From a checkpoint of a small audio frame classifier.
Model: 5.64M parameters, log mel input, arch mobilenet_v2, norm batchnorm, activation relu6, depths [2, 2, 3, 2].
Training: 7000 steps, held-out accuracy 99%.
Rows from block 6, named by matrix and row number. Each number is 128 + 24 x the weight over its row's rms, rounded and kept within 0 to 255. All counts start at 0. Numbers have three digits each. After the name is the row's rms in percent of the matrix's.
# convs2: project pointwise conv (model.blocks.6.convs.2.weight, 288x1152x1), inputs 768-895
convs2.160 103:117125170050143165110113115135097133121147120126108143135148112158157123146160144110137157089123115144100131097087065163119118116098168100161112105137153160152139173125109094132188139082123136136123139138148095142119136125145172102120123146173107137094069166114110115160098146130114137130092140126115119135129135123120121118148099140143125084087080135151107189118111134104151103148106
convs2.161 101:133112142119155098074131161152110132089097132113130102132128153117155122109133128128112137121131098128128127134164167117160103131061121108162099160117135128152155135127091129143114123135141127142149123149104111104137138126147111179138144135123163129102150140129150087091113131135104156163093118132109112127133202107119132117098104131150121120109131125128121158109151160101150144149128
convs2.162 099:106170138129141135141186101164138082164158127119093152125143068066132109080108107127158121153123159144075113124114115076179162101129130122074104111103119135112135156110173143157183136141165087082109106128114126180148137157170110148117114124099121130153110178097150100140109150078120139104167120104141120172129086151138115161162114148151137156123110148148111112125162100119143096126092
convs2.163 097:103123107164148125136103099106104100078106166133179108121115141112151122134110100149190144094146142117137160093136130129143154174176064138128122155159134119106168130114156153148126079114128143160144138118120175116144087122138135131110144113142139108100119114078143050144139136144139115149091099061127171124151137131118157117154138153095135114105137173096142113114106139102126146149077
convs2.164 098:110127128122136154129133133156138133150138115161105138078161134098174122111105146145128141173167104089141122080120163101119122144070127129136119159128109095144131140134137118132121142121149133143126140160155122160197131124145111138151070074129152145116147113156156077139113141088101124111142096178124085144128116108157102130121149146137125091139106127129165143128092143133119118088118
convs2.165 098:091154122111161143136115150131135147120113180172116126123095117138170131148084141126095112124122118113079132104105085183144137153061120131116124145118137116172068105142139143129168141099136124153124182164143087084157124133156136099140089111127109108124111142113111103135137174110125136120118116105105149114064131148153156132114123136133121129131144155107140127143094124102150151101156
convs2.166 097:133137128134132077127121139128077146127129165122158108191139103076107141115127132118117117104137109109130135150107060159145110132090142122157165138114123120170134108149137164095109149146124133115137106203104197184120136101127148140138145153142164077140140154118148118112103181147153141139162150112144112107083105151143144137129136114125126115117142125111104130175127159133142128092129
convs2.167 100:146129123157152096129168107108089100155156118153157157123116058160129111143143112090104137157094151111174120114149116135140134123108087159136141092150144156139075121100110149133108119112130130151121128153142151123124154184129165147125136144109170113155076108103098115097154150100141140145120102164123145130132103159120138088136160084130150168116125090112138172127130104101134164082094
convs2.168 102:124159097138135141078060170139158117155113144151120155149135095108130151083136163156145121130154114103110165111144166121094133125103107179055126116145088139154134104133141135110129105124083148156096122123135159103138119142133153122156162084131131106094139101111103127101153128182124083140130134118132102129122091122116110129087114139117113129168123124097112101099149131157133110103144
convs2.169 100:101141096128109098143143156121119152134107142144171149183170111203119140148129135112072121093121101133132141127117129143102168119156131093156142140154091103108109130117155146095138130121134115120101108060107122158097123132202153110154165131111153111122118119168087147174134121118115117138109125130104136090137156098123145163143105136106146128140131095148112165152114119116115136158138
convs2.170 101:153140121125140148117157111163133137128104100117102129143165157178146090139135140152119148162127143111142155170128156133137140149114143119157164170157120116114122123120152136122114142128096144093131157159113100123130110147122160146114172142156190107112101120081113097113174132169128111115089142135122106162101148130157093097121118118128131154133156124071152135125156112158103132120166
convs2.171 098:100086097090129192137117132110138153122119129095144119122150134140173128138146142103172147123065093110139110136128126119175130137115134123141132094110133177159192135106163164141161117114082128115142148138160078089120136140133133167080135131112127110125122098138139104106112114142141157124104163156142106134140102149081097134126084124108135148123130109100141166154114096119107138180119
convs2.172 098:085085157085100121084126097141126139172125152158101113153147119160137140126156141104117106133165127143132129142130127131135148199154147124110141109107126134144163119138155132109135127142110104117106157134148126104132097096106122118111130169118126093076135114104090109143152132118100113129093086113097106139138132074114129088105134147118150118092148145145160152087104134136175140143109
convs2.173 098:135093151148130189124158107149092122134102092100103125125162120124109143110170123129163137103139106107125151149111146094146126141135108121153122132104140150128100124153114161134143127146106108132112092089108136178157112104130096096092154098116133136105104150188165079142122126157145109126137152161124115155153100105180128125090143110127123137146128107147145155159176152147161117173128
convs2.174 105:124146142101119122146167123117137108088148073124104113120102137106148126145141145123091139101134126130144122167176157113105130144170133173111171160141110127150118148135132076127135123075122120178143128146128107147086155158157145085101096109097159129168117110106123114136101131153136105161101154130093113087157107121076147141097124115092161141106135166124132113129165110185164134132108
convs2.175 099:121100126161143121150125159125117141129101147137113143108162157153097087112110088126149161117100116105126122164113131159107132122130192129093075116139180137151177074128143114098127145073130141144126123134127138138100070169108146188139146125136122116132154121088157177141178088108118091142090138144142083124134112134143143128154101113153092116137146111141123114162099105139152125107147
convs2.176 097:116098074142140100119146094128106155120106145132105109126145168116086100138115093098118148154118100170135170129110180172097078106140125114179116133134121090115154148146138110115113119109100112134153172132156159133153102100073131132164188117132110115169141148136160134108144144136108131125103122118122145145109137117144161149159141106105124102100146126141073141137144133134080156114127
convs2.177 101:140131137143166157118121083097102136128096102114098117103100121137107132104129136152115141089161139166112115081161158144133130113145082103081098122132121134123131132126097144108116147175119144123117167126100126173119137121157105103155147132120074151153143130097120160108091100105074150137163148148159120137144117090136161120123160134125101090133097107138164119110137121142128141127148
convs2.178 098:160099172180114125169119133125108097115165117143113119155138158110126125133168124144085111123132128102146117093124143183099153066162128149157146141138146130108099079114137143125146135115145124122102101114098155139091083162125130076127153126092092134126079133143121100154109130161133117128140140105128124145144078142096148150102125112135120105138156121105092101057113162164118127094097
convs2.179 097:137102095121107116093098154112117140123156133137135110127160117105112144150138186115112109130139153137111122108150164122105099120142112145081117138092106159125136171149131092136143109132119096147105132093146150132140150147112113118144145105134134137122121110123204104150157127127128122130159086110128125125162162104125132110112169134163151125051133106118136150133126110143150132143115
convs2.180 102:120105102140075128110156126115132103149116169144129096112118115164090094087167127163143106155120080104132137099117145133169149197119156132118126164113111132136156114158112135145143120102145151148138140102102062119108109174114129127105131163136141156121134130130152125097142101093127133102171106151133097129100166138112110115157190189147126094111131155151125100127136088141086174166170
convs2.181 100:149188192130159155136134168085126146128133146144192102147155143103164157105138132105118150131121103112161105128163114152116145104117136120115113109102134157097163127155140154141113140120146160110151175126138103177142140130060142155126093105112114122112135133119097121150120120131140136130123131136130083109100159099106124166112152115134146144093157110116115073137108092149110129109144
convs2.182 100:131114165106118157129135111151122117110131172096083125159138141106167130108126156128118102119147179134105126138140111144144159113132153143128099126140158146123139103128148144140133079147104166144122133117145107154145159170160128123113136148095145120115128127154124134147103130073120120121167122158104143166143142138132118158175120093113120141099122123139139140122132151146169093169087
convs2.183 100:126121102168186152127132136068147128119079136119140153133109124157175142139137116149141129099122131148104104136136107183140156117091152085111132088135165126106146119162194138107132116052182148145156129153142134126062118134177103131121132134163132114136136124143101127124150129140117149125139105116186093122111124129165100093192086139160130113145116134117100110099165102134136088120137
convs2.184 098:126080115150124150127106118086105116095133120134110124139146082097152114161134140152091099134123113133139116130104121104176114141114120117153130129117144104129167126132083122181117119097129157134102124112112154158121118116091090111147101096111140117141124153148127142106123162133130090143145131153101176128132142131150107125139127127100125183094136102097123108171097114160107154053140
convs2.185 100:112070078107121120141124133131133118113120127150146106119130126059147135140131082166152122163150117140164119156145120119091138123123147132130122110095122117110150130164140112138153116139126165138145138159113177104128139126154100112100154136102183108127127156134146101130147103114131129145206135116152089129089144153118163130129125131101140050171116111107103150127136110125128139143117
convs2.186 097:137084130136074124145104156139125102131114105145185149146174104129134136102120138122163117147138138144134150134148143149141122167139128136107129159119071138086112097139160099185147105119100135122168126148104132135122125109118124130136107158152132161097114094092135100113119121149114134114104114129149119119106134125140124143117180122136140116111105154079153170166112098144126150146113
convs2.187 101:128131091122151100137150141094143122123112135127151159133129108154092142159114140135149104132100134054140107146094113157097103118152131155124132139142140122113115149124161145100116087171149118121119119122142120138138085134192108138129082143135092137160085113093129134141129148155099127125103154159092146155115113146137129158095117128139140120127110132106098103063111100137105124115144
convs2.188 099:162061164113145137101144142160105135106166139121091134103139147167142117144075131146084092138133131135092142134143129057145144102149098167096148111129144166155130101102158131158161119118150144129121136115150145108162136174129107153111087174093124127133174160152128142145149120147090137114185118163098155154144146140126165119135108120133181118130102133114101120155107149103119139081144
convs2.189 098:146149112110158118132118117130059115141124132117129145105110136102096073108083088145132137128098167132109089188131106137127133113121092116159121137119119137122138093107071081140124130123134165142153118127121149144125111129129112123143118168145164121139091095160137109109101138138098124106175097098117115122091135103126130117096130148167174151127155103127115102126145124129123150103130
convs2.190 100:128121136112134109141094089098139120120155088108112124098144130148127119108138141135100133113137142083123094129121089114138136115114108174150150158122120140122056119094090147068124134106107155122109143184150115183171133169108126079124140138111134109127123147127133117135163135133138128110094150097105146119145118114133138071135122149148131131125141077127129092129151158133112111159112
convs2.191 101:106098139129156107131134152105166126154125083171140154138153083141137108124131139105103112137128101106139097091143132135144142109110104155137127131119160107091108103128086176164139148081101118132049073129169138130108135151101141118107087117116122143133156120157097104137121168141115140153127076130134148142132175135110093113124145131122109139153110122133121142132119142128109132142147
convs2.192 099:107146120137140129107128141161109135117128155176161147073142147112140141107156125093151097122148125135109124185112106152120114126160153140163179140146103161084092141130128132152119114137126129122122137105096138144153108120132168134096137120129159097100135084109140093146085168142167117138103101125141161164117142159131166128145173117115125149170122153134144122137136149147164091126116
convs2.193 100:135108130113157128120125125142114154126142158146131107125163088118136067106120161112126129136109108107155173110104094151094147121110094130125136132147123130129096095098114143073128145160155140138141100124139103148094144125080125117095058094132138141162101129085156140137109144160127059127143107138131111133150112127147144155154129115160145102178147123126130118108158124156147091154115
convs2.194 103:161099099088078064096089118125167150134111105145132162104149100123118143096145088127131167163109136076102140166155122166170144134134091156148182159125142098140096104138103140140163149092136113142136148140124109119140150130152196176088130139172120148129131119159157100101158166150123105125089142145118151160158156124115128137109142097146167080127122125130154128154114144118055142143145
convs2.195 097:114092130090086139092074129103106087119122141160109171140154147125115109072116153120171145094073110136103133104181098123109118138134152132144107107123128106122106161123119140114135178176148158164124120113131125159153126140068156197119152136155176129137095098124133164107115128137127146138119127090175059127124125141126132157099093146127126105104146141112133159132165120120141131109135
convs2.196 099:107126149122104128118101119141084140133126154145124142156137127112134142118156077123130124105128146099101116142135133120179116096126087156132109099162104123083118139099132114133159114125101142173149088175157174103127135151115117162099135096122136125139095145177113131120096132163133187117095108112087092140118116098136114090108118125119076110102156128143147151124132123114124131139171
convs2.197 101:094154170167107122185131144105143162123089148162153156135088118108146135173106181154113153160154113128065169078146150134146138078103155106130117127163143139110125124121136153131122090108155111126142118170113115156133197091126171141149134122144119144130156121134128205128125097123128137149121172086167106133101172125117141142090138118117140156093102136129132116156098147143105162155099
convs2.198 102:115115174106101130099171102077112116118133153164141139150134108110080141117137158122098104136093132126139126152123160106118145112157138124113115137142143153124172156112119130124141156156128106127084117095146178131113061145109138128109165149159105140126122114123118152157151118168113147150146116162157153124134151082151139117149129140104168100093111107179087154124135133151115153127108
convs2.199 097:119121155108136073110119147135053132162096077123103117135104103137113118142107171145152116131123125115124137160130097128128102114109096097127149133133153100118145125143155144139132144126137118116109142132152109104094073140120101128094142124136103109158147159143172144163126149177114137206136126114112116146102073134167123106138164112074151113073140169128123135145131101188109150082162
convs2.200 102:121134172128127086177125125116109128122163145112117160133087167153121123138102119161133142120158139141133142159146153161119139123118141092144101089124081132094118139136128119128172151108154122095129149091139119122179104105130139125124130117126150129156167150087140122128137135140146120133135139170139139126154130152117107068083164141069148114121120116171156123099105144093095141155188
convs2.201 106:124141153138162105071124163143097130156107163081116147099139124091131127100180143141115099094183133157115129113107165082142123093139131133120148133115151098134143133101080139152105062152130127103136157135128125117089132140110123127086147116195170148116087116095144128099159160112143173128103122131166152145129117089153154106110157125125176208138128110111115136136156094105114076120132
convs2.202 104:119112147090178132137104153167103099140131103169105110116082137116121105138122146133103119128133122136166137098088126082167165141099103094136133140167136163122132135152098095145056116151150107165132158123139118119157160107132138133145141092161086123113099106104143106115095131127134092108115104158132127122159135093123095148115159136116104133142141098198081146154087139117154130112097
convs2.203 101:117148112138151103079131075148118131128114098175130087103152135159114111129118109122091119169113093147127156123145135109130166171139158164073105159095143155147118150137142082144129108132095148174174109059111113110131108135141139115127132097116125138095146147148177143094146157164114150120139096115089097115133087142138082112137141079101102155166132162136168069145095112092130120119152
convs2.204 098:087147158148087109105130145130140125137114149135130118140098118091119176156087137098119145171099103109134133126189094076188167074138128097171098119150147147121115110092106184132121102117129118139111068136150086155133087171191172103159131149160112151125094165110182119109143163153112137123141134060168131143127146144131112126162151133113108107120105174109109123138138114130130135145122
convs2.205 102:112084094114114117123151092137107101147105092164131131133104141089128135153123170109115158155113136120137098196152146121129133117090154117164143132121085132130090139080123099160102120172119105131135132134103182143177195135159103125142131147136137142137158114121127100120140118125191028121119140158168122089093139165119097104139117111110074112155120141145133125121140138119123123153136
convs2.206 099:112137126160126130116115125139126138107103156123144097084134136137141088080139134112161123116152137122107145127106149133205115133109154173187113146109092116133156143102141162122188116090117126159141106155098133094161119106125103131096092145175099159164154160159079134128130120157198154123134081127102147156124153118140157156141128149112146106112127152133100116166104113076121136090101
convs2.207 098:107092158115088093091097112157141120127107095176101134142162144172136099129148102160168149150119145158098152121122137128119154174134100155089148134173104068159126156114145149168137101103110141124137090141147130107152153087094134103127153125102147128124134137082111122146155094167116097137079108108133152133121110128165094102178134161101120110137151108105109130113110183125098130121128
convs2.208 101:128114127160098104139131073105101109104114149095100106148139161135107123160097140112152142129152118129113089158154123086177099109131161178143169140139117125141099078111153054119144141095142087127123128117154122115122118113095137114115148127085097133127146130157187130118099144090142101149064124150135123142166109115118156178127108128113115138148126117113121105149089102111137126104100
convs2.209 103:069103117121105091115179166126123135150105157157103156132158116091106128150122125126110129143165110107100114160149139111097096153132157142109133103158127126094120075113131175124087162105105125156113102118123066144089155150111139149130093107114100132111124142108115112114094155162135149145066172141146135167130125170104105118137115163123133100150119150096110098139086123093135085152074
convs2.210 102:125143134130146132142106128111118141114146101135142174149081140107160126085143140117131142083118128142123128155132125127200140106069110123131088125161143080080111143089138108146125150109111127140132157113140150122165128140157085068124191094153078146155140123123124170148115143099129163191144103097102104123127143123172154094117159149120142169173185062207133102135130115154102142098108
convs2.211 102:125111157133151132118136125129119104113104126128109144113105150085082114142105124153113076138106179130119118170185145137150138147125173148170165153135154128099098135115121127114118141052134146131162090123106121146119133115092130155155145135153100097150160116138160115108146133096165153117091138156099136141141145122136146120115121142137134145136098142125125145143144175147130127196142
convs2.212 097:142118086100126088128161103130156145102116119122143124053098144136129152148122120123142130131149106119147169128157140113129113181102175108100143121115137119145122122150111133099148129094144094097113123133147157104138085141116120103112135114092121089131158130157141101115178136138128075121098099155117144118170143109115119124154129143127152109128102128089150153166141126124131120096115
convs2.213 100:124147137095178139146143114164123133139129072110180104137173138161145102068117162108124167069140125133159135125141134093150158116136165089115146139104162136122120114120143083140106109108126140122113096186134135112086118147156137147176134111095129121127086131171123116113135147086143133159196149127155089099108109138160094141102111132151119112119138122151159124126107091093123203149101
convs2.214 100:139134140110099148128122125102122127119114127150137131133122146093136120096085167100103152170109105126155108138141155129097116141137107146162103110105109091146106126158111170108130136139137130088162170111158133095110103159111064109132131132136151156141123117134138125161110094141128154131132111135112140145124115122131148135130175114160138113136101117115145169112137169129112145125078
convs2.215 099:156174155128149105129108137120135108135118089159125161122139144111153113101087156143137122100092098123106112131172087159101148124114152115104118148164128128075131135122133136107093104103115172085151112159130174110116129122107125134130133109112130140124095157126111100107151124185117122145127146123152105152158146128136112139132145133186094160158134082137144103153114139195136110159118
convs2.216 101:119117136128109131148130164125125094165117126158076165176132135108103093131122168102148149144141096116112121170123092111136138146092133130113135122108138099117110119133122141173153142141130127154159099067126174148139155099099129163132137141147105079115102141127123139139144101147103148138138144109089119141110149144161152137109177135128213102148147141118102155148134120114114150085137
convs2.217 103:096090133138152072151097161101129185176108129105119136159209128119165141098143110135104115106158154115119091110082120125099104114091106102145165094149157135155105115146152159113139104168143157110121128144143122176174131090164108136120095137126123089092116129133141154139129153125090128138145144122128130099114133145136116163114175180153116134137162164134129128114090083132119159112057
convs2.218 100:062136095121164157119180174088164153135125095092104149131118075121134136096130120124116126168129153138064143093143129139137128106127140108140156129196121125112100126116172148122109143137152160115118115164154118141124138133142141154113126146106149130152111128107105140160185094111130128111138134089093129112147143136134163149132146108117162127151098107131107114093151094137094161166138
convs2.219 101:139126130140134088130152123110088191139130150135096123134175112119114170164123145122166105096165117158147157053088126143136123157084161141113132142111131102093130149094136153107134145108126141161138142136092165102127111136172133098154153122121117106123151100148123170153134119146134168126135109108144144130118131167146090146112176097157128113105102143124082156170118113176071151095133
convs2.220 101:104153126173175101125119088114121141147141090147119103097151143114104155137111154143128115121117085159115100069124178114110085126119104123146080102146120125098096112114104173100116180153106100126146129128145095119137148108132139145139097107095096146161165140142070144123117117157146162135151141128136156129155123125145178107098132113137155127098142113132092069110161137136084103129158
convs2.221 099:155162154158134119105170141085149122137151105154124137100166120149114116079158091160173146123152119142129116160138117128136106108127145127132109116107081145153134128129153100136128132126108139113104137111170088117128120142169134115157154144171172116144134095164145113128142132107143163116115140148163116153097145146155139126118139146142122104163164119133130147117105102101113094116153
convs2.222 099:092075105143134191126110122155106142115143141130164103120115159165085133119096128126115174103165119152088138160121128124156130150162112143146125144115129122122150141119169116128102115122116143157162129148143143081168132116133167165121163127095137143132114144128135114101156139089157129154158123142167131117121141178114154093144118166121145149134157149129151110164116131083107149179129
convs2.223 098:135130127155141129127144123120108126124156176190107114107156153124151170132157112165192077108137085153157131103113133135135085101124131113112146115134106102116163115117129182086112140125103160128128117102150120125073120108180126105153160151137102114117147151131096179088118109143098115145163124157149127119125105130134122090107146112105110136145125135105179110086132146147166109135124
convs2.224 100:096164096122127120119178123123148177122141109180154097144146165098155127080072166166120107077140130132135155088135120160132150127116146150107131098143127134136123147132115120120145139126111152108131104145108102133181113138115139123135129093147118179128137121187155130112128145088147108167117107139097129115127123142117148142174110140181107103149147099115169119118136078080103115107103
convs2.225 103:135115088121113142095123111121135136109143155085148142080108150108120168106160109138119121122166123141111121136131139140120180158127139088119133105139148110121132133134142105144133126138141128085128085129108124150140149127078150107093149152073148164178088103110109116106137109121156136123148133132148122100045108133156112137143143121081141175164090111129130145135138156120127164128194
convs2.226 097:123162129136163115092137130151083098135090107139125117162102124098146083119131125109112151142141088114180132151144115112120149082203136140137118122131179107130109093161089149143110151137107145122150161113121148084123137129127135109152099174125130108123094152101112106127155099178128129129121132128158142152163098102126151145096162092100111110127104131126106115155111125140148103074080
convs2.227 099:116153085139141126123100170132123096156125153086116098127108099094142121123140137110109126164120116161142116159130101118141092133137086123096120151100164121119131129146141172153121163124099142107119112089135129144145130106138148127121191122116146170086122129139082097135121130136083141085094120133090129138150111108113133116110105174152101140126112098129113117127102131103137136134118
convs2.228 102:125075154153108107154088134095137110096142153162154106077128122136077142145153134131161112174145123134120143131143125161091129141159169161121115110162150138098155113156166138131119128161155105135153122109139141140106166141161109130118161158144097124146134147113120094102149080132143082113156135075128168134150160111136094183106126159146174121111139122111122137162142113142108137133121
convs2.229 097:133148160161131144139102152136140124129103099182127117112114140123114148122129131133174129121110110122087119111081134119132144147126156122082108101083090121134137104154139118151063157099097162108168083116122141145121132123126112143118104092094100138103162095112155103150084152073108141165141103127113145128089118157089133144157135101150116111147096107139134118150125104121096122098141
convs2.230 101:109110127105159143140152103150127124117109092197155143127168100158115163153148165165120137097101168117162132173159139144165132161152172132067153085128159116159103127135174175136115136094117110120123102126156156135128116118115090140136114130112154148162110108102088083108138120189141116125103130130109091128105168151152116138104149111134140134115118098091142118117153121111105128141150
convs2.231 099:113138140114134122117127150137165127127120133136120106104134081158131156099135123144154077148076117140145142159054132154122127148086143115103135177144114145104130126118154126138114126101135112140150123131138096136083165135133131097087159093094132106102109114114095117127137174147127125115138116153103104141123137118089149134108143155097109111142103171091161127113154139125121160099132
convs2.232 097:104104121092184104113113124068122153143096107111130146079139108164130109154123185142100120133129095124130142145109066168173126118114097106188120156133116131099147127100127110097164163132106117127131126121160125108140116092146129104142117099113145134138185107111124141111119115138118093138134166145206110119122139153143121130140134125124092155068113090142128078121128187142114146176090
convs2.233 100:109138153122156085181129142152136109142146144137141123121170149109094158127153112186159133170154110170104117103163158109111138111146098131116142132097158093149130143141125109152130132195138119138119164132130084136105136103162113108121131082121094089124124084141142108120122110153103184114112173106151116123130164127142132150097136097127096137127164135138127147161131119098143131120138
convs2.234 099:134140135110119139078111170136117166167146144145127134119176093134093108180146121124143128149137118119110114089126134101149120114198135088153117102150165088072128119149163093151181134118173103091162165132115069121100175127089120105122126093101140169149118108098138131120134118084108119096159133137122125098111141114118117131123108118162117081103128163142134134127130127109136118110110
convs2.235 099:148096085151129132124105166121157098136127083132115166124146139113100121119142121120109109174131133143130080116110123137133152131160139135100084118131150134094106133094118126128095108074078098098147139106131121129113076136121148131150116106186185101126110111156124170156111093061117120132087137170142125106089133118094118125135099138094108121096089082106166100126131136149098121143146
convs2.236 099:115170131125130185130131105148155129106171135131097139121167163112155124089127112173116184114118177120122093162107117131121134169137183211151167136117102138110143100138108112096115115149150142122131128129146116109131103136136122137133178163139132128134168108097132077087144120136154102141092141122120131129137151127103104144137108161121145082110163172116146147134145134152123133115096
convs2.237 100:141119128171167089144154172152131175132116123146096130149120097097126120136089150132119147128119108100112139075119159140108180151115158159114133121152144104083117160128149104133106086160115162145140155146144143133117097132159128168144099156135147109139158117110156135149152135089106111097128129104147128134145140152136118111179123103093147153114094141129121124112134098159090161197137
convs2.238 097:134123123122114101091128106109116137118150106177107137134130099141126161148130162113130109139152131109157134100112093112153132105106103133092108103145120119131126134141120067114115163105175171196133158132177160125101129080135131125115180123143111110111148123169140104141142078135113115136139123111157125148112127139157138107145130116103128115135098127149168146100150088144114108108161
convs2.239 100:136110135172136145124128169149083126125143178129137113150144108142126132154145163120077097141153131103122117153136149152093080115115149147130135161138095102158041100176166091159171097133164103090125178143100139100110141123125151176150116123179126167123105163136137156161124122121093134128159160145119139154170148140150147124128154110095110099152160089117110133172109112179119197153139
convs2.240 105:111143151124080090125130134052136125140147157090103109135115135122116097142166169083110140103148124110109150176128125161097123096111141135140111181132142120124083145126146095137192128111147137133157147098148122112108126168108134132144129114098149125104110102120101111133161158099161118130147123127139091152109131150123106103114138123110130169079117109100144167166159147097118154124151
convs2.241 099:132108147072107097129145099116125135126124126103167130114143147155131109118161146129122149123175140160166141195161126125150167101153108112147179115125114135137189133133154098116161136190179068155080119138128165159147179088172154127133120112133151116120129116094147160112168104079140150103126133142117147138162107124115086146145148132170124113132116110137106154109132148120146116107099
convs2.242 103:145126132114134154134131163117115112126142121097090134101147156148122141039142142131161137126155163105096132109109133140112134129105144114128125152097120086148135109143121144127123108106113138121114130107135118129114134116115145155138102123135136140126137124095157107119131131172135095145100124131149141121117131085131139133112130114137131117134113115162177124166144139137121115081122
convs2.243 103:127105135132095145180144089142122141142139111137109139090129096104118077061114131106094139119106148147137100168133164099134129119114142123075100108148139107161136142162133139085106140132120118111121067122116129111082162086117151095133169137128112124115099143126079150104087133163090099099151136140125123142137122140120121146137147110135135128110146136151126143154113145120119110125127
convs2.244 094:146123135101098173120104137143161099147115093111145106108104124155097145111115117119113078140126123139109114140125125135125155116103124149101124132137111128125096136153148148135103145194098073121126165148138153092125130139121115140089122094143140094111145093155143117129175182082145121149127178107106143153133138099108116147149157136140078115142097134128121113124117136133134176104106
convs2.245 102:133108139129138150109146086096143078144117117112158125145166142168128135112094133127165126132173132140135139112109138146128127122116077091188088132140128098132150107110141135107125088169135133148141124174128093104175158106131103178161148143130139127137074131113128148148098136122105136129117138152161158114102123149128131145151139172133103107097125122136080128121135140123148104113120
convs2.246 101:134146150107118120182138126086146157163170142119121125119215067131137141135117140140081125127144107116117119104123117156115143117145114147147128112159099126111146119139138126164107075068112100127098137144103116160206162111099174107092147138127143092131136144119133143125130146153120154118100137110109068124088150101142119143122081114156138136076169096141079132151135115106154155128142
convs2.247 099:142134110097149143133116186152092103109148164120136106122130149145093138112113137131146063156150148111094133111131144092087124140124128090092135098120119147111123111110135105139080148116118136145123116199218112137135118145049126162115113133078147072123147136141143138107131170157173069116127148153072119168069141118152125137157101116130122122133174127119128106149130153134152154123115
convs2.248 103:089147111127189127131120127161121088117096146126125084170077142113128165108104143125149105078105116105174144137124110153122161142143115123112112130140097145113094150090126133111160141158142142118115140128140159081138121160108129187128155112142157091131113163123132133107138136124134099099114098068090152146156101157126137159099112109101138151172147117125175116122103124100130106143118
convs2.249 098:111089134136110169139142165103121120108122128125096112104078106103140088186170128121120170079147143059121123115142160142116117094163105159122107131151128116182102119114121143140117141132086086076118131129162103113157136115082145093120157125158112126126125080148144123090144125161137112113118123117164096118088125154124158089142145093094147141132086106150144144107138156150143123144173
convs2.250 099:079151160129123100141156147134148118086130098124089183118143118155163148139049138128149116125137132140113170129121109137138185124107158141117147112165106110103148085131136175168086083103120117161114138117120150100138098095159086116159150109133153115119115163169153090111158137104131162134166086140123139109172143152137113123161114173110128132138112121141145140135099132147146156145127
convs2.251 101:136162129088130146135132157073115123149136160104130140112113151164124124095146117117137130141164172128150124152137159145119143096107143184134144145138113099131135155131119141148127133127114151132131149127104111136144141107172097118131146126160103132092079109115100097154118124087123151122143185170132115080122108104150115176107113162094151157151153112107133123161138130121126127113143
convs2.252 099:093139120160101166105097086160100114113095131102137140116110152174134123168162130133126122102084092115139143136136114149090125170140170146113127105123125093114137104135121098135125130163131116151162144140172167122144119144079131150097114133130138114136154082164150111169110106141071124124195129089137142122141141111137114144117102154095117100102100182114111114152089116106129166134118
convs2.253 099:130096166132131103148126108135121134116153117095126149175077137175166154156166103106073108108123134127112101082133156180160134071112122137129134107160120124156136103097136146137129131105116126132108150143110194162144144144112129166138169139113135102106113198076114129164103083109134142099204094162109147146107116114114115114110128118095127112160147120151083136150144166155110144149118
convs2.254 098:131157114132181097133065163161135123125112138146119125146093142119113129110139160116146095139112114151117122101154104133101132122111119120102172131110130119110177095104132157095130134112095113123113130103129145121139124155164115124144160140150154098139101122108145137122108104161121132144163143121093108152152085141096112123109138124119149137130139122180135146176128147145128093110149
convs2.255 097:141086119146112109144138146119120126138137122148135136101131130120129128133136145141166104114140133142131125122117125087130111180131175101169113136105139139110106166105129146086116146149098123101174163153122134091110166106110103121142167096148139131101146166125122116132117135072141107163129135121132119112136141107135135129140085111169082111138133129124126094100124122060155143159153
convs2.256 101:125117134143120149125130104169081123147125118103164149128137108145123119098149144131102116101117123105124133128113108157148134141148142152081166148107107118151106194116099090154136120148133127135122119120103090114166132127151110108134112090147120115113064118168111092150151149136178161127155116123154136132136152150138102113130137122083112149159146115096147132176095124108118053157121
convs2.257 099:145156110133119145063176091160157131126100108148135143128181093131142123130193122123111105108137126114133124117131122134089101108161120128117056093150125121163119125166112097162141117128140111144120167109088081126149096149136151182165142113104158138102110133117099106112112153137126149112128092136079145156146122105140119157059100122141097151145123135141126148086080125143100112138152
convs2.258 098:127177133182181155138117105157178191116146141130145106089126120142148119132069112146149126105080101165149140119159151130126148104117187142121096101111153114111186163129084131125158129091118141132127153162133137103101109146076134152111164176103131095136117120174099126108123151140097114129102125129101109115103136136132083163151121109146139085165168148121136143072123143124152146120129
convs2.259 098:141150105117124107118164157103105131103127124150168163120082107096110114094106100135151116136129128094117139117117115149127128117139127134096128099074157160099105121148134176122126149138149114121137116131148115151109102149166136126125166136092067098116137128112124134104098160124098139137128156119136125153117124128087148167151114118109118141139134108166145138162128152139106110100133
convs2.260 099:136124127122097103105177134167087176140118177121156130124147132072106124132161095129135135120191126146087108113149139147124111147137128100149182104102096168118099110107096123122112117162124107153143117080182105091097158115094077132116137111148116129154085119124122152123146150087150115104139124112126131123094119136102089115098132146158096108164125141109118166146099135181199098166078
convs2.261 097:107092142124097110106127133100157165116099116141151112160122157147145143122093114146139168150134111128101125115160136148150157118121151146152107122114132124129110095153099077124109108146145120096125149102126118105093054127164143132175114077113121146123106121082129138174127117127114148128146123102105120128118104117106172111138128104086097104140171118117076124154100136174169143129115
convs2.262 103:146163147114123122133151101162122132120117138142102126121120166082118140102126148140097130106129134129092126102107121136102116165141159115141106124158138153092116105107111099153153143156139146128130101121151079171126177133107147124134143101119151152152190161136085185113123113115142126149098152103107086111141157107139085132096100091109164093133091119131122115102132163158162136141104
convs2.263 101:128116102147146117109149074101119109155107098107075148145128161121153122113115121111137141130120126137159152077148129145119165136072105082100119138145156120113142139105119149146126121189137112143109135118148132129073102142178166147090135129058096100126135175141151098113109132102141132142098138121090119100143152162099145119089091121099103151069127123169145144130075118125216152166136
convs2.264 100:155145180111101122120146108144118187116148146135123122145098134126162107151145106155136152128108118134120156131127131095134110082136118100174136100160121133125105141135129171133155149124140133116099110114126110154094111137115108153137102131153134123103126114116100145122141093081127139117182090094108165113151172133154089091199127085112123102112152124107113114118114125109045113126096